config.yaml
train_examples: 39062
encoder_fused_qkv: false
encoder_parallel_block: true
encoder_wave_strides: [5, 4, 4, 2]
encoder_layers: 12
encoder_positions: "learned"
decoder_norm: "groupnorm"
kl_weight: 0.001
beta1: 0.9
beta2: 0.95
Rows from block 3 of the encoder of a small waveform VAE, named by matrix and row number. Rows with one number belong to one neuron. Each number is 200 + 20 x the weight over its row's rms, rounded and kept within 0 to 999. All counts start at 0. After the name is the row's rms in percent of the matrix's.
After each neuron's rows are labels from the 100 clips, of 14976, where the neuron reaches its largest size: "strongest on" is what is common among them. Only what is clearly more common there than usual is listed. The data: simulated sounds of rotating machines with and without faults.
# gate: MLP gate (encoder.blocks.3.mlp.gate.weight, 384x192), inputs 0-95
# fc1: MLP up (encoder.blocks.3.mlp.fc1.weight, 384x192), inputs 0-95
# fc2: MLP down (encoder.blocks.3.mlp.fc2.weight, 192x384, transposed), outputs 0-95

gate.66,097,221,214,220,216,169,204,230,164,184,159,210,261,205,223,170,213,193,204,185,211,190,217,234,168,194,198,174,202,227,196,206,196,245,199,189,198,202,206,183,209,199,230,208,220,193,203,193,181,220,221,211,238,210,184,217,210,215,196,237,197,219,215,178,195,225,223,197,199,223,201,230,210,221,196,242,218,216,183,208,233,205,228,197,198,243,230,166,191,196,197,215,211,185,200,203,226
fc1.66,098,219,195,220,185,208,193,209,181,204,163,212,213,207,212,220,178,198,218,231,198,214,209,203,227,188,206,240,199,199,208,182,207,196,153,184,183,204,159,196,192,168,216,197,201,197,219,220,171,202,202,186,168,218,234,190,213,179,190,181,207,178,212,169,230,188,201,186,144,234,215,232,230,201,186,221,232,223,203,194,217,172,214,190,191,205,181,206,212,177,171,200,167,173,146,200,182
fc2.66,106,191,194,200,201,175,252,233,199,224,172,203,202,207,185,219,209,207,196,159,254,201,229,187,189,204,224,143,230,197,197,210,157,186,220,188,211,219,219,225,187,197,213,198,241,224,188,197,208,227,206,164,205,171,193,207,208,214,203,187,233,185,184,208,197,201,218,202,230,177,206,170,210,201,200,203,202,227,189,216,210,183,259,217,206,195,203,211,172,202,206,191,223,157,198,180,204
strongest on: muffled (low-pass); compressor

gate.16,091,181,210,177,211,191,161,232,157,201,183,194,188,187,191,241,200,224,190,222,181,203,197,207,203,175,187,234,215,225,208,190,203,190,207,217,210,187,210,187,206,232,233,203,227,206,211,175,171,232,189,201,212,198,143,205,187,218,151,216,217,228,229,233,208,211,236,203,187,197,206,173,185,164,239,187,244,205,226,222,207,190,222,202,203,194,200,208,223,229,219,208,186,239,173,205,226
fc1.16,095,179,184,201,212,151,188,167,221,252,229,184,168,201,195,216,180,199,210,199,199,187,225,224,188,207,221,166,186,198,196,181,210,201,183,197,227,188,188,207,220,172,214,196,199,205,204,192,207,173,204,203,177,182,186,204,207,183,215,198,221,195,236,173,203,163,183,207,162,200,206,193,194,205,250,213,196,185,186,196,214,195,144,186,213,182,194,231,191,192,167,182,184,184,198,207,180
fc2.16,094,202,224,181,177,195,183,189,197,225,209,179,189,221,198,192,200,199,212,198,231,200,242,196,195,209,197,216,216,222,191,192,221,193,230,206,212,194,197,180,204,221,168,195,178,180,234,190,179,176,213,213,190,203,156,153,196,204,197,206,151,174,221,215,218,208,177,210,187,215,207,160,202,188,240,163,211,173,197,230,219,167,204,196,219,179,170,221,184,227,190,189,204,224,165,197,162
strongest on: piston engine

gate.50,111,208,187,243,225,215,194,151,214,230,199,193,219,207,231,185,248,195,225,180,187,216,208,220,188,195,200,184,203,206,188,192,241,205,222,200,213,194,222,198,226,194,199,202,232,210,178,214,180,160,235,208,218,174,175,227,191,191,207,195,186,225,196,178,252,180,173,197,199,202,196,235,213,206,221,220,184,193,188,210,228,207,242,206,225,230,218,237,199,196,214,202,229,196,227,224,201
fc1.50,102,181,186,204,148,198,169,176,175,197,197,165,231,236,231,187,207,207,223,169,218,219,162,211,163,169,173,142,200,203,201,189,158,214,148,178,201,195,208,195,189,180,205,194,189,204,210,199,217,190,187,189,211,189,151,210,195,190,211,239,205,198,209,207,218,201,196,210,179,158,202,206,227,202,205,224,167,219,203,236,185,180,176,210,191,197,197,184,203,159,210,205,205,186,217,203,205
fc2.50,110,217,241,185,180,211,205,224,209,178,214,180,192,200,174,216,186,209,207,224,220,192,193,187,230,215,200,229,213,188,203,220,178,192,210,207,201,198,195,195,205,205,167,197,194,195,181,206,183,228,200,183,187,253,223,166,211,204,224,211,166,199,170,238,161,251,228,208,198,184,207,160,219,204,200,169,210,229,205,213,224,206,195,211,204,188,184,189,198,206,208,199,189,240,178,150,198
strongest on: conveyor

gate.51,078,184,202,155,188,190,213,213,191,180,178,186,203,197,232,191,198,220,182,234,156,199,223,189,162,188,205,204,216,200,193,214,201,212,197,207,195,198,177,210,197,208,229,188,175,193,197,177,198,232,216,192,196,203,207,203,199,210,194,212,240,237,219,167,224,192,229,218,198,198,248,243,211,228,214,217,230,189,190,208,189,208,204,199,195,196,229,217,209,191,181,197,204,197,190,217,168
fc1.51,089,195,224,203,170,225,214,250,190,193,208,219,156,186,220,201,165,210,194,194,197,203,190,207,232,206,190,207,201,192,198,223,177,260,210,208,200,209,181,186,214,204,229,211,224,147,190,190,208,250,208,223,190,229,162,208,201,205,199,190,197,208,236,225,184,230,240,193,219,185,213,168,191,187,201,204,171,196,202,246,178,220,199,193,218,195,186,197,203,189,199,199,194,216,226,152,190
fc2.51,082,192,205,222,223,215,186,171,162,164,210,200,204,214,183,221,175,181,194,244,189,184,171,203,182,179,192,173,194,193,210,191,183,241,213,205,186,195,191,200,178,203,160,216,207,221,213,191,153,184,187,196,224,188,217,153,196,194,177,234,222,180,205,251,179,194,172,198,205,198,205,231,211,221,152,213,198,207,208,172,185,153,205,184,189,202,229,188,201,223,189,221,182,182,196,178,208
strongest on: muffled (low-pass); compressor; piston engine

gate.261,221,194,198,220,221,188,197,212,210,228,204,204,179,193,206,211,228,185,179,212,204,215,182,136,225,195,188,180,225,184,212,199,207,228,189,188,198,248,218,312,184,185,205,204,185,219,155,209,191,215,189,199,228,216,222,220,186,183,202,197,233,184,184,187,182,240,218,185,196,201,210,215,190,212,186,213,183,207,169,185,179,184,215,179,199,195,181,199,211,210,219,220,200,206,229,203,205
fc1.261,101,192,243,176,201,240,208,226,168,199,175,197,227,216,212,206,208,200,208,200,209,196,190,182,182,220,189,285,181,192,181,202,163,216,196,214,213,185,203,184,205,200,213,201,201,195,233,197,245,211,199,188,192,223,236,182,191,213,177,206,225,192,204,189,180,244,216,215,210,241,194,198,209,220,197,171,215,207,202,180,229,211,209,205,193,197,220,179,200,220,219,198,226,251,204,182,238
fc2.261,100,190,189,173,200,200,197,224,211,224,213,193,175,195,164,179,198,196,200,210,203,181,178,228,210,212,209,182,213,222,204,202,195,185,184,209,203,203,215,180,183,207,235,210,229,174,199,186,175,212,210,215,192,198,216,197,204,208,182,201,216,184,206,186,196,203,200,190,201,181,217,192,188,210,230,159,180,208,211,198,225,227,247,199,204,200,229,210,174,204,242,199,221,208,219,171,219
strongest on: quiet level; electric motor

gate.251,085,213,166,184,179,208,225,210,197,191,189,198,240,178,213,212,163,189,226,210,237,208,251,201,224,204,155,240,198,185,215,208,193,244,207,186,139,203,181,200,154,199,179,209,229,203,230,196,191,204,187,202,185,218,230,170,225,204,198,227,215,234,174,156,223,219,190,206,196,229,181,204,176,220,202,178,195,192,222,215,210,201,170,207,196,206,201,214,218,212,221,215,204,178,234,195,222
fc1.251,090,216,183,217,212,197,201,196,138,214,167,206,200,194,234,181,224,213,212,183,203,220,248,186,197,201,276,191,185,196,195,219,215,248,202,203,228,191,175,205,216,176,210,193,217,202,182,232,166,207,187,207,200,199,182,183,195,206,221,183,198,169,200,195,220,212,201,203,221,197,193,207,194,192,204,223,221,202,207,197,207,187,226,206,221,251,187,163,220,192,179,198,189,181,226,194,186
fc2.251,091,193,195,189,191,209,197,251,205,210,170,225,206,227,192,199,202,219,210,174,186,222,244,222,212,202,206,226,201,214,206,234,231,187,192,189,209,176,198,166,201,221,214,184,194,214,159,194,196,235,211,169,157,200,186,191,203,191,169,205,199,214,196,225,200,209,244,217,185,197,192,178,195,200,212,201,222,220,228,166,195,225,210,207,218,210,202,173,192,192,195,200,193,205,185,192,157
strongest on: muffled (low-pass); conveyor; electric motor

gate.216,101,179,210,223,243,204,222,193,194,210,218,173,225,225,197,210,196,214,173,206,188,224,190,216,197,193,224,235,185,214,202,199,246,170,198,222,175,191,179,189,219,167,216,213,203,211,213,195,195,192,208,177,169,193,218,191,184,207,205,211,237,252,203,236,218,180,188,194,210,215,195,220,173,229,208,190,227,212,195,194,190,217,209,204,195,201,205,216,203,210,179,208,212,180,186,205,188
fc1.216,100,189,181,198,189,183,234,194,198,205,219,208,200,212,254,201,194,186,209,218,210,194,157,210,203,210,206,193,191,197,200,191,208,160,219,198,245,202,186,204,202,203,244,208,231,231,180,214,224,201,245,190,178,196,172,190,219,190,203,201,231,170,215,176,210,190,204,202,205,214,185,201,230,206,214,177,172,211,193,204,188,195,224,176,186,231,212,228,197,190,234,206,205,156,187,217,208
fc2.216,102,191,192,246,204,185,188,199,131,203,205,206,205,226,213,209,201,212,190,208,201,210,142,202,227,191,199,213,204,207,212,185,207,219,202,208,183,191,187,166,198,192,201,207,222,212,236,187,166,199,189,228,196,199,230,243,182,191,223,220,224,252,192,167,232,221,207,200,221,207,192,139,180,198,174,194,196,179,207,194,211,199,195,179,190,208,173,192,236,203,226,219,195,197,243,176,208
strongest on: piston engine

gate.121,106,206,209,229,217,181,233,204,220,197,189,192,215,236,242,197,213,216,214,168,178,214,222,202,206,190,186,140,202,219,196,185,220,194,169,208,196,183,208,196,221,209,203,210,245,233,215,199,171,204,207,207,189,199,182,209,182,192,229,215,199,205,196,213,246,180,208,196,220,196,213,205,166,199,206,201,215,171,210,214,172,226,227,192,229,196,164,228,203,198,205,219,218,181,181,204,177
fc1.121,098,178,196,164,230,210,186,210,223,171,197,198,196,223,197,218,242,235,197,198,175,170,209,209,192,191,233,181,184,228,160,211,231,187,194,239,252,188,203,170,210,201,181,196,171,192,218,197,205,184,233,203,234,170,143,208,175,201,181,169,202,184,190,236,210,200,193,208,174,209,203,201,200,185,218,223,203,200,211,190,223,194,236,210,216,172,235,227,189,203,237,178,193,172,193,200,213
fc2.121,105,171,187,230,222,195,208,211,153,192,237,189,198,171,209,203,173,206,204,229,203,191,227,203,218,202,213,246,197,204,212,231,201,184,225,194,231,190,178,200,223,212,177,191,209,213,210,197,201,204,215,173,200,188,208,181,198,201,215,224,207,199,207,194,162,228,214,202,182,153,195,119,192,209,184,168,175,193,183,169,162,245,181,194,203,192,187,191,214,197,209,201,223,193,216,198,246
strongest on: thin (high-pass); compressor

gate.156,085,177,208,214,191,232,183,219,181,190,215,162,187,179,213,179,212,209,205,227,210,214,188,187,210,211,169,223,215,207,194,201,208,211,218,222,183,190,211,193,163,207,182,188,204,214,237,179,209,214,186,198,194,199,205,223,211,212,198,188,206,188,228,184,204,200,221,227,238,207,195,174,201,200,217,191,168,181,195,194,209,249,177,206,220,172,216,224,213,217,255,194,226,241,240,150,198
fc1.156,093,212,164,160,235,175,201,164,211,214,252,227,161,231,205,229,208,177,177,220,201,216,209,191,185,205,200,192,200,197,202,223,222,230,188,182,213,203,206,208,206,174,187,202,182,206,150,188,177,163,198,200,200,216,240,222,173,197,216,187,166,227,209,200,176,198,168,206,187,202,194,179,179,186,191,190,201,183,206,181,171,194,193,186,204,183,181,228,168,216,187,196,182,184,189,195,180
fc2.156,085,212,189,202,178,186,207,213,236,217,208,203,175,204,234,167,187,190,217,180,225,181,195,215,172,185,183,219,227,234,195,172,227,195,208,202,196,192,187,179,188,208,199,194,209,184,195,195,219,203,217,203,189,219,178,175,212,206,214,188,191,184,206,200,205,211,190,200,214,196,225,171,232,196,232,190,177,206,188,204,219,231,217,214,204,223,183,215,175,188,202,192,224,216,203,215,184
strongest on: pump

gate.11,087,200,201,186,170,225,231,210,231,268,232,162,230,172,172,220,236,193,173,186,195,190,197,202,213,215,202,197,177,212,182,234,202,242,199,215,196,198,207,194,187,192,228,214,201,217,230,179,192,199,204,194,213,202,201,202,179,218,235,227,198,203,190,199,199,215,197,192,176,191,193,178,190,181,205,226,206,219,199,199,169,209,236,207,203,202,195,183,211,214,198,197,194,212,175,171,176
fc1.11,094,199,165,164,230,186,180,190,180,188,199,194,198,194,195,175,213,183,183,165,203,197,218,189,173,200,206,169,185,197,203,212,229,221,164,190,202,202,187,206,213,187,268,205,229,167,187,187,223,191,189,197,206,184,180,223,192,199,207,195,216,235,193,187,201,192,184,190,166,194,192,198,201,217,204,227,175,205,189,189,189,157,207,191,209,213,201,207,181,169,193,199,207,194,224,200,191
fc2.11,083,204,161,213,246,192,201,212,165,204,182,200,213,185,196,195,190,188,209,262,186,209,201,173,227,215,186,162,204,186,197,168,193,168,178,207,223,198,181,201,215,218,191,188,206,185,216,218,191,221,217,195,201,161,143,235,216,198,176,199,200,200,221,169,217,181,237,197,199,212,203,218,224,231,187,206,192,192,204,178,220,175,185,204,209,235,216,217,185,195,189,181,198,177,209,190,165
strongest on: pump

gate.62,084,179,202,199,201,204,249,226,247,202,155,211,186,181,203,198,227,207,205,195,186,216,213,184,192,243,179,166,202,212,201,221,213,233,172,209,192,206,219,184,187,207,199,234,211,184,210,215,240,223,207,215,202,166,168,233,213,219,184,197,221,213,229,183,238,210,222,199,206,179,207,225,210,221,198,261,190,196,223,198,187,203,229,196,217,206,190,176,177,182,203,221,195,193,190,181,220
fc1.62,097,210,241,184,177,238,170,198,182,246,183,196,199,191,229,198,252,196,189,155,204,219,198,174,202,167,225,171,196,186,197,200,187,188,177,194,208,206,209,197,199,176,187,200,193,205,185,186,212,208,190,167,221,185,208,198,184,164,216,176,193,202,165,222,200,174,196,206,206,225,202,191,223,160,167,217,188,214,223,196,205,191,198,195,219,193,184,181,191,186,186,198,236,194,213,195,223
fc2.62,087,201,189,209,167,193,199,174,215,241,221,160,208,177,188,205,216,213,213,208,225,196,229,198,209,185,206,200,189,199,197,200,204,190,212,192,177,178,207,190,201,212,169,195,191,236,176,205,224,182,169,160,214,180,151,178,196,199,207,187,195,179,201,214,166,152,198,207,174,193,198,193,201,170,192,168,197,194,202,197,205,220,215,199,194,227,169,186,183,192,222,203,236,233,215,217,229
strongest on: muffled (low-pass); gearbox

gate.107,082,166,189,148,216,202,200,250,218,209,215,168,206,184,183,225,182,225,230,216,193,198,192,222,205,207,172,242,205,205,198,169,194,197,182,203,210,187,224,198,196,205,211,212,187,218,198,197,226,224,227,185,187,216,240,201,198,201,201,226,191,196,194,207,203,178,225,203,154,171,216,181,217,190,234,198,196,213,196,215,222,215,191,187,229,148,205,197,177,219,206,211,194,199,187,152,193
fc1.107,078,203,189,229,215,226,167,200,208,239,186,223,256,205,192,200,203,188,202,137,202,197,200,227,227,180,197,172,191,202,212,195,181,221,173,195,230,216,206,201,185,187,202,234,190,198,161,213,198,187,236,191,166,197,213,157,190,194,214,207,187,191,200,218,154,189,209,215,178,193,189,201,192,218,223,158,210,212,227,209,229,186,208,201,191,182,192,196,195,198,166,227,176,216,183,152,200
fc2.107,079,186,225,185,166,253,202,197,173,168,191,176,187,197,190,191,167,207,208,180,221,208,205,181,204,204,192,195,211,185,188,202,197,218,157,200,224,214,197,254,184,195,197,198,171,180,187,197,234,202,233,216,186,180,207,192,207,201,202,194,234,170,229,240,185,197,205,197,187,207,200,186,210,201,234,204,204,199,194,220,171,238,213,195,186,186,229,204,194,202,217,193,192,254,205,182,219
strongest on: quiet level; bearing knock; compressor

gate.72,161,194,225,192,208,188,209,221,209,195,195,183,190,177,180,196,218,219,166,201,210,195,194,166,190,192,196,190,218,187,217,182,201,212,180,189,191,240,215,264,188,167,208,206,167,206,177,215,175,213,200,225,206,200,202,222,201,176,188,179,220,184,197,209,195,209,212,176,195,195,212,236,204,217,187,185,198,196,189,227,192,180,229,189,180,180,223,184,197,191,224,227,191,198,206,163,192
fc1.72,081,227,211,220,163,197,189,225,188,242,170,193,174,181,223,185,194,198,180,212,223,212,191,196,204,214,196,224,212,193,208,201,190,191,168,198,202,205,183,190,220,183,207,211,226,196,157,225,188,214,217,205,172,172,235,264,202,187,205,203,184,191,197,196,221,191,209,185,191,218,209,185,168,213,173,263,164,178,234,205,202,167,213,200,203,236,200,131,209,161,189,193,209,226,176,226,196
fc2.72,079,198,284,239,165,193,218,181,205,167,216,216,205,219,190,215,167,191,211,157,167,196,206,170,171,198,161,142,185,156,197,205,203,190,194,203,204,206,195,252,190,203,161,200,185,193,164,191,169,192,184,190,213,205,225,179,176,200,169,238,191,200,206,194,192,169,185,199,184,209,195,197,194,213,222,190,203,206,195,160,214,194,198,197,193,182,220,174,214,187,173,201,202,221,169,217,185
strongest on: muffled (low-pass); conveyor

gate.169,124,205,169,201,199,178,168,204,181,213,206,194,199,210,213,191,224,208,223,186,207,212,183,216,189,194,193,177,214,212,205,175,224,164,142,200,189,194,201,188,207,204,186,199,171,210,184,206,174,203,196,202,211,210,158,215,205,210,210,213,219,240,193,179,204,222,206,191,172,190,223,191,209,224,166,200,166,203,169,194,170,202,192,194,194,217,216,141,209,146,189,205,188,187,199,266,181
fc1.169,127,210,199,180,193,215,230,209,226,201,245,181,146,186,180,216,219,192,200,193,193,205,170,204,215,198,209,211,189,220,202,203,188,174,183,198,224,199,236,203,230,219,196,212,195,203,197,199,207,197,196,220,196,232,226,195,195,193,234,165,196,167,184,244,178,183,199,185,222,167,198,226,176,192,203,174,214,174,198,185,163,218,232,181,211,173,188,194,182,193,206,201,227,212,175,197,200
fc2.169,135,185,233,172,231,184,193,194,182,168,201,206,218,227,196,225,199,212,202,222,183,199,175,197,210,195,182,218,192,205,201,184,184,236,193,200,198,194,196,223,179,187,225,199,166,207,246,190,210,188,189,202,194,174,217,213,197,206,179,226,209,230,214,155,208,154,199,207,174,223,190,218,225,201,194,175,200,220,215,204,225,180,180,204,210,193,192,178,189,206,249,202,181,204,225,143,231
strongest on: pump; conveyor

gate.362,082,215,187,208,192,184,224,220,199,224,187,226,209,187,189,218,217,154,201,215,216,201,165,205,229,215,212,221,208,214,220,202,194,172,231,224,197,188,188,184,206,198,265,200,228,204,220,189,193,201,203,215,193,158,262,167,222,192,241,198,196,163,187,210,199,184,199,204,206,217,209,201,193,212,218,184,186,217,168,206,182,241,218,187,187,218,182,160,200,237,202,192,209,221,201,195,193
fc1.362,088,181,211,209,201,204,183,215,186,157,172,206,245,196,183,178,202,181,203,195,181,198,191,202,202,211,218,213,208,204,207,229,199,181,200,209,239,218,231,190,195,195,195,195,205,178,221,237,144,203,223,197,215,170,178,164,233,215,168,179,216,168,209,227,230,202,198,210,199,218,219,202,194,213,230,202,229,207,192,172,244,176,225,219,198,190,235,170,193,191,223,188,217,211,203,204,235
fc2.362,084,194,215,239,189,216,240,216,216,219,217,179,185,184,199,183,196,217,201,182,212,183,180,197,205,212,212,181,209,179,192,197,190,199,215,200,221,183,211,207,219,204,202,186,225,157,182,209,187,187,211,183,187,173,192,162,212,195,163,246,181,151,227,247,203,200,195,209,222,202,202,187,169,188,218,226,180,195,214,200,170,238,214,213,217,229,211,194,183,190,235,188,207,233,199,231,190
strongest on: conveyor

gate.309,198,160,198,206,230,181,178,215,173,206,207,184,212,200,206,246,189,225,221,190,201,187,186,217,196,201,180,223,169,211,173,193,207,229,180,228,201,179,185,177,191,192,196,199,182,214,248,177,199,194,192,201,182,180,204,212,171,230,170,214,195,192,203,206,196,211,204,237,172,233,182,195,220,172,175,187,211,230,196,201,217,163,189,205,216,192,216,199,207,214,241,193,182,206,232,179,233
fc1.309,259,179,211,173,207,201,217,198,243,194,216,157,222,208,177,206,194,211,166,204,190,160,190,216,193,174,193,236,212,229,189,202,181,197,194,222,184,223,231,195,165,172,167,221,156,219,221,153,204,185,175,224,214,226,220,174,186,200,200,197,177,170,165,205,168,195,180,191,174,215,228,176,203,179,193,157,199,210,210,251,227,224,177,207,179,179,189,184,166,194,223,199,206,225,211,204,218
fc2.309,315,207,183,199,203,178,176,193,221,172,194,220,253,217,215,216,203,208,222,192,170,209,194,222,205,222,202,190,177,201,205,211,219,206,174,190,195,176,210,184,198,219,203,188,146,181,200,199,197,191,204,207,224,230,172,177,206,196,151,233,178,200,196,213,185,191,197,211,158,235,181,206,193,196,193,211,238,210,210,234,209,212,171,204,229,208,191,171,195,169,216,199,170,217,191,214,176
strongest on: conveyor

gate.140,079,190,178,208,243,198,202,179,172,183,194,213,165,214,236,197,181,227,226,203,153,197,207,198,197,204,192,186,194,217,205,195,207,200,231,196,199,181,201,187,207,215,152,198,187,246,173,173,199,192,194,208,202,211,203,174,181,203,184,190,208,201,227,172,236,240,195,202,208,197,209,225,247,199,214,196,177,222,201,172,189,235,209,214,197,175,171,202,234,197,202,204,170,232,203,199,213
fc1.140,081,201,198,228,210,204,251,192,194,185,185,173,205,220,195,209,233,226,197,215,202,198,186,204,191,198,184,203,193,215,188,203,201,178,215,191,219,208,229,206,202,218,165,199,232,179,196,194,188,181,201,204,223,199,140,165,193,199,184,176,199,219,196,174,234,165,187,217,215,200,165,162,210,203,178,166,186,224,211,217,209,218,223,210,200,213,226,222,170,177,220,209,224,201,248,217,197
fc2.140,089,193,156,200,233,175,241,243,201,216,191,207,251,184,208,192,211,213,199,172,175,211,211,159,193,198,217,233,174,164,200,197,188,185,170,200,214,191,197,216,198,202,225,197,199,202,167,208,215,232,241,216,165,197,174,224,199,198,174,223,188,174,193,194,183,212,246,203,195,203,189,146,220,207,222,207,190,218,218,218,181,203,193,201,212,235,192,196,215,189,175,200,185,195,147,179,157
strongest on: muffled (low-pass); gearbox

gate.153,107,212,188,230,188,196,215,207,232,202,163,216,230,222,259,181,206,207,219,176,232,217,193,206,154,199,198,202,194,216,208,219,205,267,201,176,210,186,194,192,200,219,203,227,249,205,211,197,192,206,195,219,191,201,205,220,181,188,211,203,261,195,183,201,236,255,213,198,245,203,194,197,230,199,213,193,193,222,206,227,180,182,239,178,223,213,187,221,201,205,185,231,209,199,176,214,189
fc1.153,105,195,193,185,191,211,181,205,184,182,223,188,169,185,183,201,153,208,193,211,192,193,188,197,200,183,176,159,213,194,219,195,153,135,225,201,169,212,205,205,181,214,170,193,171,216,215,176,212,203,160,192,196,219,210,193,217,187,150,215,195,188,170,189,195,173,206,204,218,204,211,209,169,179,197,193,207,185,203,210,156,229,197,207,178,197,192,198,201,219,204,198,180,226,216,223,200
fc2.153,115,200,203,201,155,219,180,226,212,231,173,201,198,173,184,192,214,204,200,191,188,191,217,221,183,176,237,239,193,223,197,179,211,199,193,194,184,196,220,177,217,211,211,209,199,174,211,210,174,221,178,244,197,184,171,175,213,193,175,207,205,231,208,227,234,184,214,186,199,191,197,201,203,201,275,187,216,205,201,219,195,205,221,191,211,224,177,215,204,217,189,198,216,247,159,178,201
strongest on: quiet level; compressor; muffled (low-pass)

gate.213,085,216,222,213,197,226,216,224,204,197,198,214,180,195,238,168,196,154,232,203,218,208,184,230,176,176,201,199,193,217,209,192,148,213,212,212,220,176,216,191,218,226,170,218,245,178,202,205,219,216,201,185,206,203,221,180,215,193,200,169,227,214,234,191,191,227,210,189,227,217,193,200,178,237,210,200,192,172,189,198,223,222,209,197,211,211,204,189,161,194,193,207,239,203,182,224,206
fc1.213,087,232,214,228,219,236,190,198,184,196,207,245,205,182,234,201,164,173,208,208,183,220,197,205,248,211,240,191,198,211,214,213,222,193,199,175,206,216,187,198,203,178,246,198,151,226,183,224,187,177,195,195,194,205,171,185,208,188,212,197,206,230,204,247,188,164,178,177,211,187,192,224,211,203,249,183,197,211,196,217,199,197,195,193,189,202,220,179,213,193,201,205,160,227,136,195,178
fc2.213,080,201,176,215,182,177,193,201,170,218,224,222,198,196,172,215,234,222,220,186,209,195,151,200,215,193,209,208,208,182,197,198,212,163,211,186,159,206,221,225,190,194,171,193,224,257,207,193,157,209,154,185,207,190,208,224,200,214,216,203,190,176,161,151,184,218,196,203,214,165,201,159,180,189,175,191,189,189,184,169,211,227,261,225,199,241,174,193,197,178,200,191,205,180,196,250,192
strongest on: muffled (low-pass)

gate.334,095,199,177,214,194,169,197,184,182,166,195,238,216,245,257,202,206,181,225,207,197,202,151,225,211,195,173,197,212,196,206,182,217,184,210,183,185,199,173,190,208,199,166,210,175,200,211,203,203,178,197,206,164,215,228,197,178,184,181,242,219,218,229,183,204,176,178,207,199,224,212,229,195,220,185,180,202,201,201,167,199,206,176,180,189,218,212,198,213,196,193,222,188,234,237,174,179
fc1.334,096,197,195,195,213,190,166,205,166,206,156,188,240,219,259,189,197,185,199,196,184,212,163,214,203,208,214,165,201,209,207,216,166,222,202,185,229,214,184,201,209,141,206,203,196,197,203,202,191,194,212,206,207,219,158,219,172,203,206,239,230,205,201,184,163,192,195,184,179,196,208,186,248,212,214,215,186,219,187,175,201,211,180,189,204,212,218,182,190,184,172,201,211,216,198,189,219
fc2.334,100,195,200,184,229,209,265,225,208,226,199,143,199,204,188,203,176,183,212,169,197,203,205,189,199,190,217,205,223,187,208,256,184,199,232,188,207,203,210,210,214,203,153,193,217,212,179,184,179,225,204,174,200,188,199,187,187,184,239,194,145,196,188,163,162,199,220,201,210,191,209,162,230,231,166,210,207,205,174,199,227,180,185,183,189,189,195,222,176,208,180,208,225,203,204,186,213
strongest on: piston engine; speed: slow

gate.335,204,196,206,211,236,168,192,224,185,199,221,181,189,197,179,266,200,226,219,208,196,200,166,191,235,200,203,223,176,204,192,198,202,237,195,206,195,195,194,206,196,196,200,205,180,224,226,185,175,208,187,209,186,188,220,222,181,210,183,210,190,181,172,185,184,207,214,229,165,205,173,190,227,183,193,194,205,237,203,215,221,145,198,205,214,197,197,181,190,226,234,204,175,181,203,154,226
fc1.335,237,209,176,207,189,231,202,196,189,208,183,264,174,172,206,189,189,193,208,204,205,238,214,189,208,222,176,173,191,178,219,192,183,210,200,176,194,179,182,197,206,232,247,187,244,161,167,233,216,214,209,193,188,196,194,209,208,205,188,200,234,209,223,192,205,229,219,211,244,194,191,225,190,214,217,224,212,196,202,182,174,194,223,197,213,228,208,219,227,211,158,208,189,192,173,199,187
fc2.335,278,196,191,185,190,180,219,189,201,238,212,186,136,177,188,188,208,193,187,190,231,200,194,182,205,200,193,219,230,192,190,192,182,169,206,213,210,232,207,238,196,200,209,210,246,210,184,197,189,191,198,200,184,185,221,220,201,209,247,164,225,196,205,172,200,182,184,197,223,162,217,200,181,200,192,196,163,185,197,187,203,197,209,205,193,192,190,199,202,209,184,193,251,174,216,184,231
strongest on: thin (high-pass); conveyor

gate.259,091,186,174,189,226,178,243,199,227,188,221,189,189,164,207,190,209,195,198,202,182,177,182,193,216,227,171,226,201,200,197,178,200,206,244,231,177,207,221,198,210,208,207,211,165,188,214,215,206,199,204,206,221,203,227,196,206,223,185,223,183,177,183,236,189,252,192,200,234,230,204,182,168,224,164,158,186,180,202,223,190,184,215,197,197,199,209,197,172,207,220,194,166,201,200,198,174
fc1.259,097,202,200,190,217,200,173,215,196,239,196,163,191,209,191,192,155,215,161,253,186,194,236,200,189,175,238,211,178,184,212,203,199,196,216,205,180,191,160,213,205,163,181,192,185,206,178,205,234,206,166,174,185,211,206,214,200,204,227,192,175,196,184,207,163,200,209,210,173,212,184,126,211,171,234,190,209,194,197,239,193,214,156,202,192,193,168,201,214,213,173,199,162,218,226,209,214
fc2.259,094,206,209,195,200,176,234,226,237,227,204,167,206,195,187,206,238,199,210,178,215,205,203,216,209,205,202,166,223,243,188,191,203,176,198,212,203,206,210,149,200,202,223,215,184,212,195,204,204,205,221,211,223,197,171,161,201,198,211,198,175,173,207,170,160,183,192,194,181,155,217,174,207,192,213,191,202,197,206,279,186,218,206,190,205,191,212,212,158,186,205,206,207,221,215,180,195
strongest on: quiet level; fan